From a checkpoint of a small sound classifier.
Model: 2.89M parameters, log mel input, arch jasper, norm batchnorm, activation relu, depths [4, 4, 4], widths [96, 144, 208].
Rows from block 4 of a small sound classifier, named by matrix and row number. Rows with one number belong to one channel. Each number is 500 + 25 x the weight over its row's rms, rounded and kept within 0 to 999. All counts start at 0. Numbers have three digits each.
After each channel's rows are labels from the 100 clips, of 14848, where the channel reaches its highest value: "top examples" is what is common among them. Only what is clearly more common there than usual is listed. The data: struck, bounced, scraped and rolled objects made by modal synthesis.
# convs0: first width-5 conv, stride 2 (model.blocks.4.convs.0.weight, 144x96x5, each kernel summed), inputs 0-47
# convs1: second width-5 conv (model.blocks.4.convs.1.weight, 144x144x5, transposed, each kernel summed), outputs 0-71

convs0.53:526513477464491502503532475466481497489467535496528518470458476508504529493515472517501483463507486530504520475522504486511470510449482463518491
convs1.53:468523507503534493488485485482506479462511440537543482469501507541537491540499516525469493495434503505487507484519447490523532465470495500491509482487506488517484444501492508525493474475461505523545475475496511482500
top examples: scraping

convs0.128:499498504523525500459488489513499478472510518499498516490546543503488522450483487492504452493475550453489488474490476493527507490514469482459514
convs1.128:504469507504518509532493490475469494471507472470502516533488473461493495475530481460531523507573506466483541487499528495484481467522506568476509508519514493487513478494502475488556493506498478485493492491466500467514
top examples: bouncing; plastic-like damping

convs0.55:509467530472492488538529491506506487502515455481530471507512543534469494502486523529511503554555533507514496526461464477475545508487525516478474
convs1.55:532477518476500529485506499535507453477470534513515515483511497487525517537479454507512500527495462530474503463495500500506465473475482512481522492520468528550510480517462571524460477488491521515504497475515497447426
top examples: striker: soft; small; white noise

convs0.139:535475516530501471495473505488479463497487526503486576536474494517518522503543496496453495507471500498526516463513497483481487479514501490553506
convs1.139:507515525502531529524478514483460496486519477515465487513505475473520481534490528465497490518506517474480495518528493524538516438506537519525492525481462455468506494515521492499483450539487491504470465511440453533446
top examples: rolling

convs0.122:493468502473494523491516504509479541514504477503502477475500480482515475457517480511540567529519486547505487509512562482484501512520504495520467
convs1.122:499479559500462500522499528491504517438479464484543517488497545472481505528523499529471475500482534534474522528494483485473464486531503455490524515480511474482494466509474512485514507483486512508506495499474506487488
top examples: clipping; text has "clipped"

convs0.21:525529484492467508496531507540467467475460507499514515487518566514534496512463535512512508493529509489495482480466513467485498470500528474497446
convs1.21:524506478529461515523523502490472521527527500518503475496483486499485466480478516483523476535498523515473496488475490492518491514506484507510519546516488491533488495503527489469473520471510484500504479510511562471506
top examples: scraping; clipping; text has "clipped"

convs0.105:525516470510490471531457535494510525504505513522472476498421430488479542511498551543501475483514462514478497498509494500504496505444540539522482
convs1.105:524488503542501462494520520482537542440534484496516497477510525540478508466493554516489531505527517496521529493558501488484492458484561478465493506509509495472503523484530544499537514502450484510480519490502513529497
top examples: large; steel-like damping

convs0.134:476491530503531470485521526513457483497524547514468495522530518477481504517507497528517534524541494481485472514497498507511545538463518480478502
convs1.134:485461490486532493542519519500497438500525510527518512497553501507514530520576486566487510593479491517516515478515510486463536508541530493502483503516543471456467508485507530485489495536502487516475548502500494509505
top examples: small

convs0.2:492519498468510499521474529523472518456505498475524514562465488522503484519509518475523478483495526532531504515488510462446485489469481485500519
convs1.2:521495521502495487483448512506482481532547502527475446525531492476535533528460459497515471504495497525444472488480462503502515502527477541492517564489481503509504536514540524484502476551537498494512486504500492480486
top examples: striker: soft; large

convs0.76:493508491481516492504532520518501514497531447533501506465537481522489496534481494512453486511512512512496543463483544546492506549508520533536494
convs1.76:520501513491568482441480534507501512507490503503518497488488515525481498516515479485496489545483513504469504507479467524545509466527517513502472492546520483499470509457502524475454517532495529527517527546481464528471
top examples: striker: soft

convs0.143:491478543511542497492526508504496491490499446456468530510554494510493484485509468490535491480546522495508510534479544516495516499500524524476517
convs1.143:491516491514461502492476508461521515487479529532482510513517461503471552554524532531502500510503514518531459526505527465485472533506502514506503498510481460491494505517492506503496492506463506512497503502477515429489
top examples: reverberation; text has "room"; text has "reverberant"; membrane

convs0.36:509478491477505495508518450488496501501497529500455501505500483494555466480501520549496488521474515491521497483506502513526501487497517511496512
convs1.36:501470501466505485507453520528487504509488562495497517511479500491524525542486550507475474541501508536538502484489513506492489479467494537509491515516482541476492492504492540494521472511494489521474525485482465492522
top examples: reverberation; text has "room"; text has "reverberant"

convs0.18:512475480501505502475512502493523483507493474475548472469499498509488468492442466513462496528460513471497451513494496564504550495509489555490474
convs1.18:464524538544470479484512487513471507532484517490522523477489538499466458513531499482500511493478501475464486504531519534468468521519496521474483453490489501524518510509495489497487491513497514518503571506454464520456
top examples: bouncing; clipping; text has "clipped"

convs0.129:522528542493514516517518499505507491497494480510456525547481541507493498521446474488546469543532500489504502475486508501495534538499505531532430
convs1.129:533541524492528476502493524515493481467521496446452510499471499480477497529483470527523491485478534467483484501475447487494490497497502452470490499520461537459505492511499510504517498500499527521492517488499499538468
top examples: hard striker; large; action: repeated hits

convs0.135:478553505534506488524504479552471508500503504498521482488526479494488492479451493483491522502500474482504508540444463484504499513504537520519518
convs1.135:448476485512481478537474518467472469513483551488514495479487505458533520502514481545496507472483505513521509472500482479478476528507499466491526531499472525511501466534458442508496496503484488496515493474518527466475
top examples: reverberation; text has "room"; text has "reverberant"; clipping

convs0.70:517474501466507480438498506473532542530498496572452514506486498550535523511447523511508519475500474503489532510505446523498485497436515488525515
convs1.70:499497514511522465516550464492508504492469502551472498524525474509500487493507501462518556482534495479496505524501507469512472545522484510516510462495507515487478513450548475452505497511480500505504494509473510509465
top examples: scraping

convs0.86:507488525560494485488555502498513501495461518481504528553545488484504499510511468475485504503471503521511511508500440540521545493484517542527502
convs1.86:486454500479461518505492515505466491485478538473497478475534483448547525547489481507478442503516481488552502496482527527483510555508507487495507510455470482523519471500481491510516499466501483520475451525468519510468
top examples: large; repeated hits

convs0.33:480483484504517523458488509499488571493477524509538514473469496515539481477517471475503497517512511530484470474538527526501528501517475468503502
convs1.33:538488501539504516482521496504480502483486499485484526486492524538507469493517473539494477505492505476496531477503484507510468528503521551501524520494516520468503463519481502506524516493516484509461535533460504517506
top examples: clipping; text has "clipped"

convs0.65:487494504507465480498464525470476504495499511468475483520502472514517483504498485515513480505536516464514540519476487486496443530513483540465522
convs1.65:513488515482518492513491480495486514508478441497451525509542556484505519493489555492471468504484440467519480524523518528524483495479492505550533456495495461509495529469503514490448489519506536511472489466491493477539
top examples: rolling

convs0.138:495461489526479491457514524481460493541535507463498550516493520517522485503494529490540472493543441452463475497490498516480458497469500505478509
convs1.138:469489521475496506469464493510525493497492449525470515516526516509497505513479496514470476512517477466479492530478496528525485497541476488541488475495538470475490503528507504477479529522510473516521452463472523553502
top examples: rolling; rubber-like damping

convs0.96:543470522497523475485480495499502515479511488513510497494511502495476513504501493525471478497503521477525512485397556519463505502470490526529489
convs1.96:576543476500487551465483462526459509498482503476557508478529500455522513532539508525481478508523488508471515485487484503506541484495451492533474523536493497505488520527504499479470491508488523480463500533529499514471
top examples: reverberation; text has "room"; text has "reverberant"

convs0.107:527509466447493506534450499510527488482515460507459511486478519459521510470521496562483497503499478446518506495497481485528505501477488484521514
convs1.107:526474465517471533527490507520520497491523540528500480505505488489513504513500530475486502555508511507519451545554457465479478463514507509515500486506531483494522497513510499479520455481531516469493497506481459509525
top examples: reverberation; text has "room"; text has "reverberant"

convs0.11:531541501491487546498515552505502495512524534449483535525492476492499487532527510481548534496531474502492528536511510480535499536537523515506479
convs1.11:528505507500514501562534494477489502522509475482539453484575514516488495519482484467511509546546475542484499555473532469489471510483522488471510466496475486501512540477501496486513511488504472491466490527480504520522
top examples: clipping; text has "clipped"; repeated hits

convs0.44:502491476502510522465490521510538514530492536531520477472515491460483556474519482542439477505490485467459525485490461517490490481476497514505472
convs1.44:555535467484451500486512530523488497473531495506541549512468508495515481543523492491472504494511504502497506496491518510434517529485546519459518477497505510511505528501482488480501516531485503465517515435505543508488
top examples: action: repeated hits; clipping; text has "clipped"; mains hum

convs0.1:477471470514491490473468492513483483529488530504455531465482491543515500481542522502486519487504479538544503514498491489519482474490527490485490
convs1.1:442486517451460526493459496508515507541517478508503488475470525484503527525513531466466462519503488509458490540503466481531559525486519518528496519522514490490504484509532456461493508453498473521510465497476488514530
top examples: rolling

convs0.137:462490524478529494500528522478505476481489497516482492478475506490500486518469524545501503513487500484515488498409516508491505526514498513490480
convs1.137:469472456495507484516459525549533506503465466512506511495440489513523504518508534462538499459515486491501481485521444534519527516497525500521503509489528511498508474489507496509506440495526548486526532501491492536497
top examples: striker: soft

convs0.3:487484498524500457519508501529504523487515526515477521520530513496483527530523539499507522518460503463486502459474475499551475477500554515479487
convs1.3:501529517493525533478429514514478552523502557487520524492496550499540506485494511487497499501496504520519473542523537520444500484482506495578513519530518481507510534470499539482499475515475500487518532503494441468505
top examples: reverberation; text has "room"; text has "reverberant"; one hit

convs0.26:501493454502469538485489483473503481514505533483488506527500530519534473545491521488485517494476531525499460487466467534426496514489476478515468
convs1.26:482476482536490484521528480543549479474524536506507510503530556493487499504509486526474469544482485516474509501550470467529469494458512516530548549483514527478543531500460459495507513497511453559483457494500501499497
top examples: clipping; text has "clipped"

convs0.90:496502479505506481532490465539491480471486516500436488516517458528496470521530501478478494476526507444540467537482507530514495494469465519519550
convs1.90:511466511508507529506498488445540520457503470532466480512562509490484482508473481503473517516527513499487437526514563519522475527496472511518541521492494480492463478469514457480538488522493503519482465538539481456500
top examples: scraping; clipping; text has "clipped"

convs0.66:507517474521536469543499467489492502507535510528510510478535526485481528489494505479485504506498520498512481477508453484430495528466435531519507
convs1.66:467511486484495456463518510498513506510511515465484483476527549486482520471501508495457547486477443468498488527498512492488545488462490497516491465482494503494481482509508484497555544479478483443547539491484485491526
top examples: repeated hits; mains hum

convs0.16:483505545476515523490502491472496527465488488519446501450473494499488468495467496462459532505433480517503469481480500498489500501524537513544495
convs1.16:518495513512567502479487483473485516477521493518480494466488494545532507526543459473506514481501493526483456489508560520499535507523499489478477443508507476470478492471489480472518546478531499567508494541498526510468
top examples: hard striker; repeated hits

convs0.120:478535482515504474465475540526507493460518480463472530512511538485506457506466523537545508543483482518530498508484538490526480490539484525504494
convs1.120:477507484509493529513476538514501470516505468508492506481490520578469491473522523504501480470495518502479487494502554468511518493528513452542525494475504518521514491523525473461474527517516482554497436523492532475504
top examples: clipping; text has "clipped"; repeated hits

convs0.84:508506480499494474516497493502472535525483559489492558511527490521515493521496492511497497457500502512502517475454534520516472523543498557489489
convs1.84:537479503508483480509474509494483505556496503460486535495498513506515515528519519577475471524512517511464512511540554504471511483475529473518515527508516497452515502505495454481498510490522549511483544511472471531492
top examples: reverberation; text has "room"; text has "reverberant"; clipping

convs0.61:457463492514460471483518484501475472548530526460500507517480512507507502542513522518477480532478479472530533467497457506491496519537489521519486
convs1.61:517533528505495515507457504542473495512511454482478517493491521495515503522517526467478472479512467499515490506483500493467484464515524492537490497541530452476466499484474487526512500467546479484512461488504515532549
top examples: reverberation; text has "room"; text has "reverberant"

convs0.104:461467481525551498526511504489535517505481513459507495529497453506513535479462491433507501531477512497495505510503510457508481537544444515470466
convs1.104:491495544537488483499489513475496536490505537519516501547485500505459502450484520514493531508498484488463500467477513488498501534484569516487546504475488524571458494470531477518518504511494542490524533533451547469525
top examples: small; striker: soft; white noise

convs0.91:514488497492478461479490522501483532551467470554510499509508502508528471523500521436456508507505459487483453478462524536503521486522504482473508
convs1.91:460465524555487530502500525486494502456496500528496486473491490541490522523539449481473505522489497499493505495508475537538495522479497481485496482539530515532510480503525480510515476514532555537528575510500496489528
top examples: small; striker: soft

convs0.8:512549476532508498483488504537432510472492525531527476439493448500510509477522500471446529501482476539504520514502499542486497481484499461490494
convs1.8:486475477500488495483484480505494517530526470526528475484509489526500504496504492492472487444517502472496494491480540492507491471508467514453522515423489488482525508536543482496522511533531459552495478484442512529511
top examples: scraping; striker: soft; clipping; text has "clipped"

convs0.46:534500503463503519480459496503474524454514507512500524512499522480561507499488478536532480524527475475493502476503501478490518519461447462488510
convs1.46:520470514481553489502490509508477491451495486508531486522506537495457459466490476458483507535461486475475501556486534488513505415493517501520533498519477520465476501496526494510495524523504478508481482480515482508498
top examples: scraping; membrane

convs0.85:472528537504508456507495535502529506520499444482512468488461522470472495464490541482520543495485489510500491457455498513502515515484551465488439
convs1.85:502481477556544531537495472494517477472506478547514513499499469497474482481492518495493470523486509461501470532530490488518534531507480504512543498496527485546488485492537495541488494504549546475476509486534497468507
top examples: striker: soft; small; repeated hits

convs0.10:437518442510483523503507507466515546498481522509546475506515476463499471493482525497478563532493541495508512512470533463517529499466461468531485
convs1.10:536571480541504461468556548486481488450491506515522508507512464526491458519482493509523504475524487512471521501487501501494485490474532475504478459499480467485500484530472514525514502518459503477473511485465528484508
top examples: repeated hits

convs0.113:487540485519449543545497541457469540486513504510464514478476514500524515528482486493498454496513528477488505475519516495435484495477491468459514
convs1.113:505481491474506497502499500511508531488491469455510511519461489500470476484489518453475522524499509485493539510483517489472509471497499469478512500524501486451453489532482514558512486511522429516499486499481541521523
top examples: reverberation; text has "room"; text has "reverberant"

convs0.93:502504509503491477472477515542526545477479533500457461513459488475478498488488511465511498444511499487493510513520460499481476461440484473492526
convs1.93:512488516525540482523494492536487474566514473538482485503494491480528508471486517516475465502510473494516478529521468478503568498479527504542521479512533522440489497490447492517510494497457545490513483457513536530505
top examples: hard striker; repeated hits

convs0.51:534467544500532494537501496439480498505535540506461502526506505538494535484499510503522514511483507491487480497508538491510477485508527513509455
convs1.51:491524489458479513495456500480533560499506561492494481525455490497529521544507501467477503520503508493473459536502518514480485467516541494533474519476500470487499535492503529523531480470465523471519464484501477512480
top examples: rolling; reverberation; text has "room"; text has "reverberant"

convs0.77:520523513525464465509497472483528481493508448485551510513494530504536479471521539519491490475515516507524502473498524490529504477510513497534504
convs1.77:523479481502510491503495496497489477470513504508524510513518447543507501493506543458518497528512501469455467565498514483509514477496483534526495509489509452519482503499503528479518461486512481502484492505517522527536
top examples: large; rolling; clipping; text has "clipped"

convs0.126:472530509513526498460513525492555494498482479489547531479474510471497517513534472535480498498550530543486500492486533487476511518534500523495496
convs1.126:495522479447498509523502515507478513535508438512534492525508503510502518545494511453497534552492477515481508562497492509538490487500493482533509479506499542538536497479534505455507536527516471463533499525506487551517
top examples: clipping; text has "clipped"

convs0.68:488520505485518484512495503544556486475528485466502522488478496491487477503481499509529528535448513426540529491492460531485478499493481506512507
convs1.68:494476489504506498485463477502466519493511549458498497488473534474547503542464527498493517488520504450513453526526510514432480503489452489527482503549480474539501506513510504513471494470517503502467481493504488511502
top examples: reverberation; text has "room"; text has "reverberant"; bouncing

convs0.82:480480503459491516499540496509549514536506486492465512487494554515493498485480497493475468498502508533521491529500503493505475508460482496500512
convs1.82:547512516507498511460496546537481457503504439527510505504512467515465483500496500483444484530505460509455507495504487499495521515483511447454539501495513518529534453518488519480504512527459519507502500529499541519500
top examples: large; clipping; text has "clipped"

convs0.69:502499499501524488473541502519521503528438522480490530459481515502472513523528529468492473507553515535480484460502505480454480468501530442490491
convs1.69:509520513526498535498478514473482476416509476524506475518501486502519507498527513519505508482513469497508523464524497548541527491460507479491553494483520535520482484537488482574520497498485510527517523522532503441502
top examples: small; bouncing

convs0.106:470491507518489490492563533512511495484457537497504518507478461491468523508520529487456492458512521492541514498479478482478471472449512493497479
convs1.106:512509499524475509484493498451532508498501504528506485454508531504497496548486493518531474524515499544520481508486542493509507543506523512507504525537490514479514483473460470526543472506504528495524486495535487511522
top examples: clipping; text has "clipped"; reverberation; text has "room"

convs0.34:533478487495480513498436488493527535462514496514504509528527483525497513482498477434518485506500496499476516522537508444533500507498499520503515
convs1.34:497544536513508499477527499503519505463497497526478509494504518563512499520502497491505475516541492490500500479458469520493530516517486456504492492504517511493513478501484514543512505488475444510498531479478485511445
top examples: large

convs0.89:498522474529466473541491523534497508490524479494520506509484486483506496517494488514535495552491458500505531482495502526498477487491464492464486
convs1.89:488582501498490502472481502448551522486478493511519512537489492529490509468469540465491468506513450464503484538514515465546490505505534494457508509499509501568474470506496501530517477463511523446472494566533494480518
top examples: striker: soft

convs0.94:516491491468505493487492518450537487518488489527553496445496526460505482562543481511496489525497542523511485514480514447500521537515494458502506
convs1.94:505510483482515479477481499521487465495509463468503478496491523498487494498471566458521522525486478483475491508479530495499524478542479476532483491504507477526544501467515495471521507497516517451492528529515479549485
top examples: striker: soft; small

convs0.63:494467499499494498537471494528500518535475571515469486484451474509532545479462505461510520458499534487491448499535503510516503458470493523485520
convs1.63:452526498514475491509524512472536499494510487542425502487504523507525517545493491489460504487514499523447493479500517511519531516499511540528520537488473501463499518500470492483540471495518543495483436504504530474482
top examples: rolling; clipping; text has "clipped"

convs0.95:482498519478475504453463523533472503455462474498500498511533517459473468517515478540479499485524441495489532564486436497490497514511489461524489
convs1.95:479521474460492503529457509539464511494546489545505483504501455503485531538545515523514485505500470513499504504487469528497455505545508530504531554481527531524509491504493502500496465502478544499533538520478511485470
top examples: striker: soft; bouncing

convs0.92:497447456492501532510548485512469511583534543519493496492516546487517474501500509500529508490507466475498491505512481497509484510487472516486519
convs1.92:482507488559445479473479518500524529511485499520507514476486552528494504492516512494449457572556485479455490505484482524500525521484480467542520533499537512537486483520484473460505505504481498474470519474517495483495
top examples: large

convs0.6:511525453496542504528535507523523497441521504506510494481513491501477449531501526444505508531525503490541475496505484464522502510485499529487491
convs1.6:488495542548522491479446500475493502484518482549512482508527499545535512504441485518494502507524459510492470481517486499526534503502486473524475535484504498523519522504489517513507515475493554498508518500503502480510
top examples: striker: soft; clipping; text has "clipped"

convs0.28:464484509478495498513524538457476516450483481531506467509459509499471483490498493499524544509495490495507465515500492479523472513461515504528506
convs1.28:556522475471520505500470510521454475540526495527538508469516490532477527479533546488484445500497471499474513418541484510477521527477478476511495498469484477534500500532473532476463468486513484503489505474496492509493
top examples: striker: soft

convs0.48:501461502511502516470507518479500508511535472486499503508524474474509531475478492480455490465466502454494478505436500528467459482509529458478534
convs1.48:516495544532492534503513510510499480499510516498450511534492469501514500479485494521472540462540489473469476507491460497489532475527532508500483461520528471507495528507435524501508485503486491524515485474528554482489
top examples: bouncing; repeated hits

convs0.110:556507514522495445558520452481503524551512490529518472506556464514498503481459487517529514516529518481499532508453504501475475513494510501509512
convs1.110:507481511494475518478508473492495548482472547483496515528506514496549527516502548486487440466545471503472479511451492496469483495489545510505505499506525529507482517524501454495491514454543534542504522496489444472523
top examples: clipping; text has "clipped"

convs0.0:483481476453508488453516462524486514540528458500529522537460516550492473489507494487530456492464524515511465498501450522476484480461422495484519
convs1.0:495510502471497508502491528531494491495521482526469493524486485557510464465480488486466519455515518443463514491496530450470534474489447488492551487508529492451487492507486511490514502500496495491491454497504525515485
top examples: hard striker; repeated hits

convs0.75:511514512506483503516497480487465472474505561491503475519509519504480484484466510524519507509512492445510470497510528494526540491454481469495557
convs1.75:510501499514496472506540510492546502499489456506482511505522480515516528532520522486521470482510492474524465515470462485521500518515499470569468515493521482492503479495548481457488488541505474535519484490480506497468
top examples: reverberation; text has "room"; text has "reverberant"

convs0.60:499525506424501490498510567507491460502500485481443513475527550476502508481465501561528531530512485492471490485447507492500492532488470511482504
convs1.60:510470495518536492509494508487554494516530495518489486502488495543479491502547488430509497479538518522470517511484528458523464481553509477503485473494474495500488487494485490502514475486507509504541498481498501592431
top examples: rolling; clipping; text has "clipped"

convs0.7:489509485509494519473522502512498520500532495473539476444477507501481508508469473469456460495528537492464486498472460469492525503489510508534495
convs1.7:543514526489514544532495505496511515525474474479496502479457532488567479495539525513494519506507471492499509511525478519463513480485488480505481506503496541443485511490426488500506490521472530472482552481488476473496
top examples: hard striker

convs0.78:524436481513485487444480564489525484509497470514496502478501473530517474508510498503528484482482510522500472502477528507479473504521532506475524
convs1.78:485470513500487504539471504494545545508501505494478528511471540513468480510515499463481463479527495527478505513534506499521496461506507569496472462468526506490501471513511498545491475524512436503530491500523467519530
top examples: rolling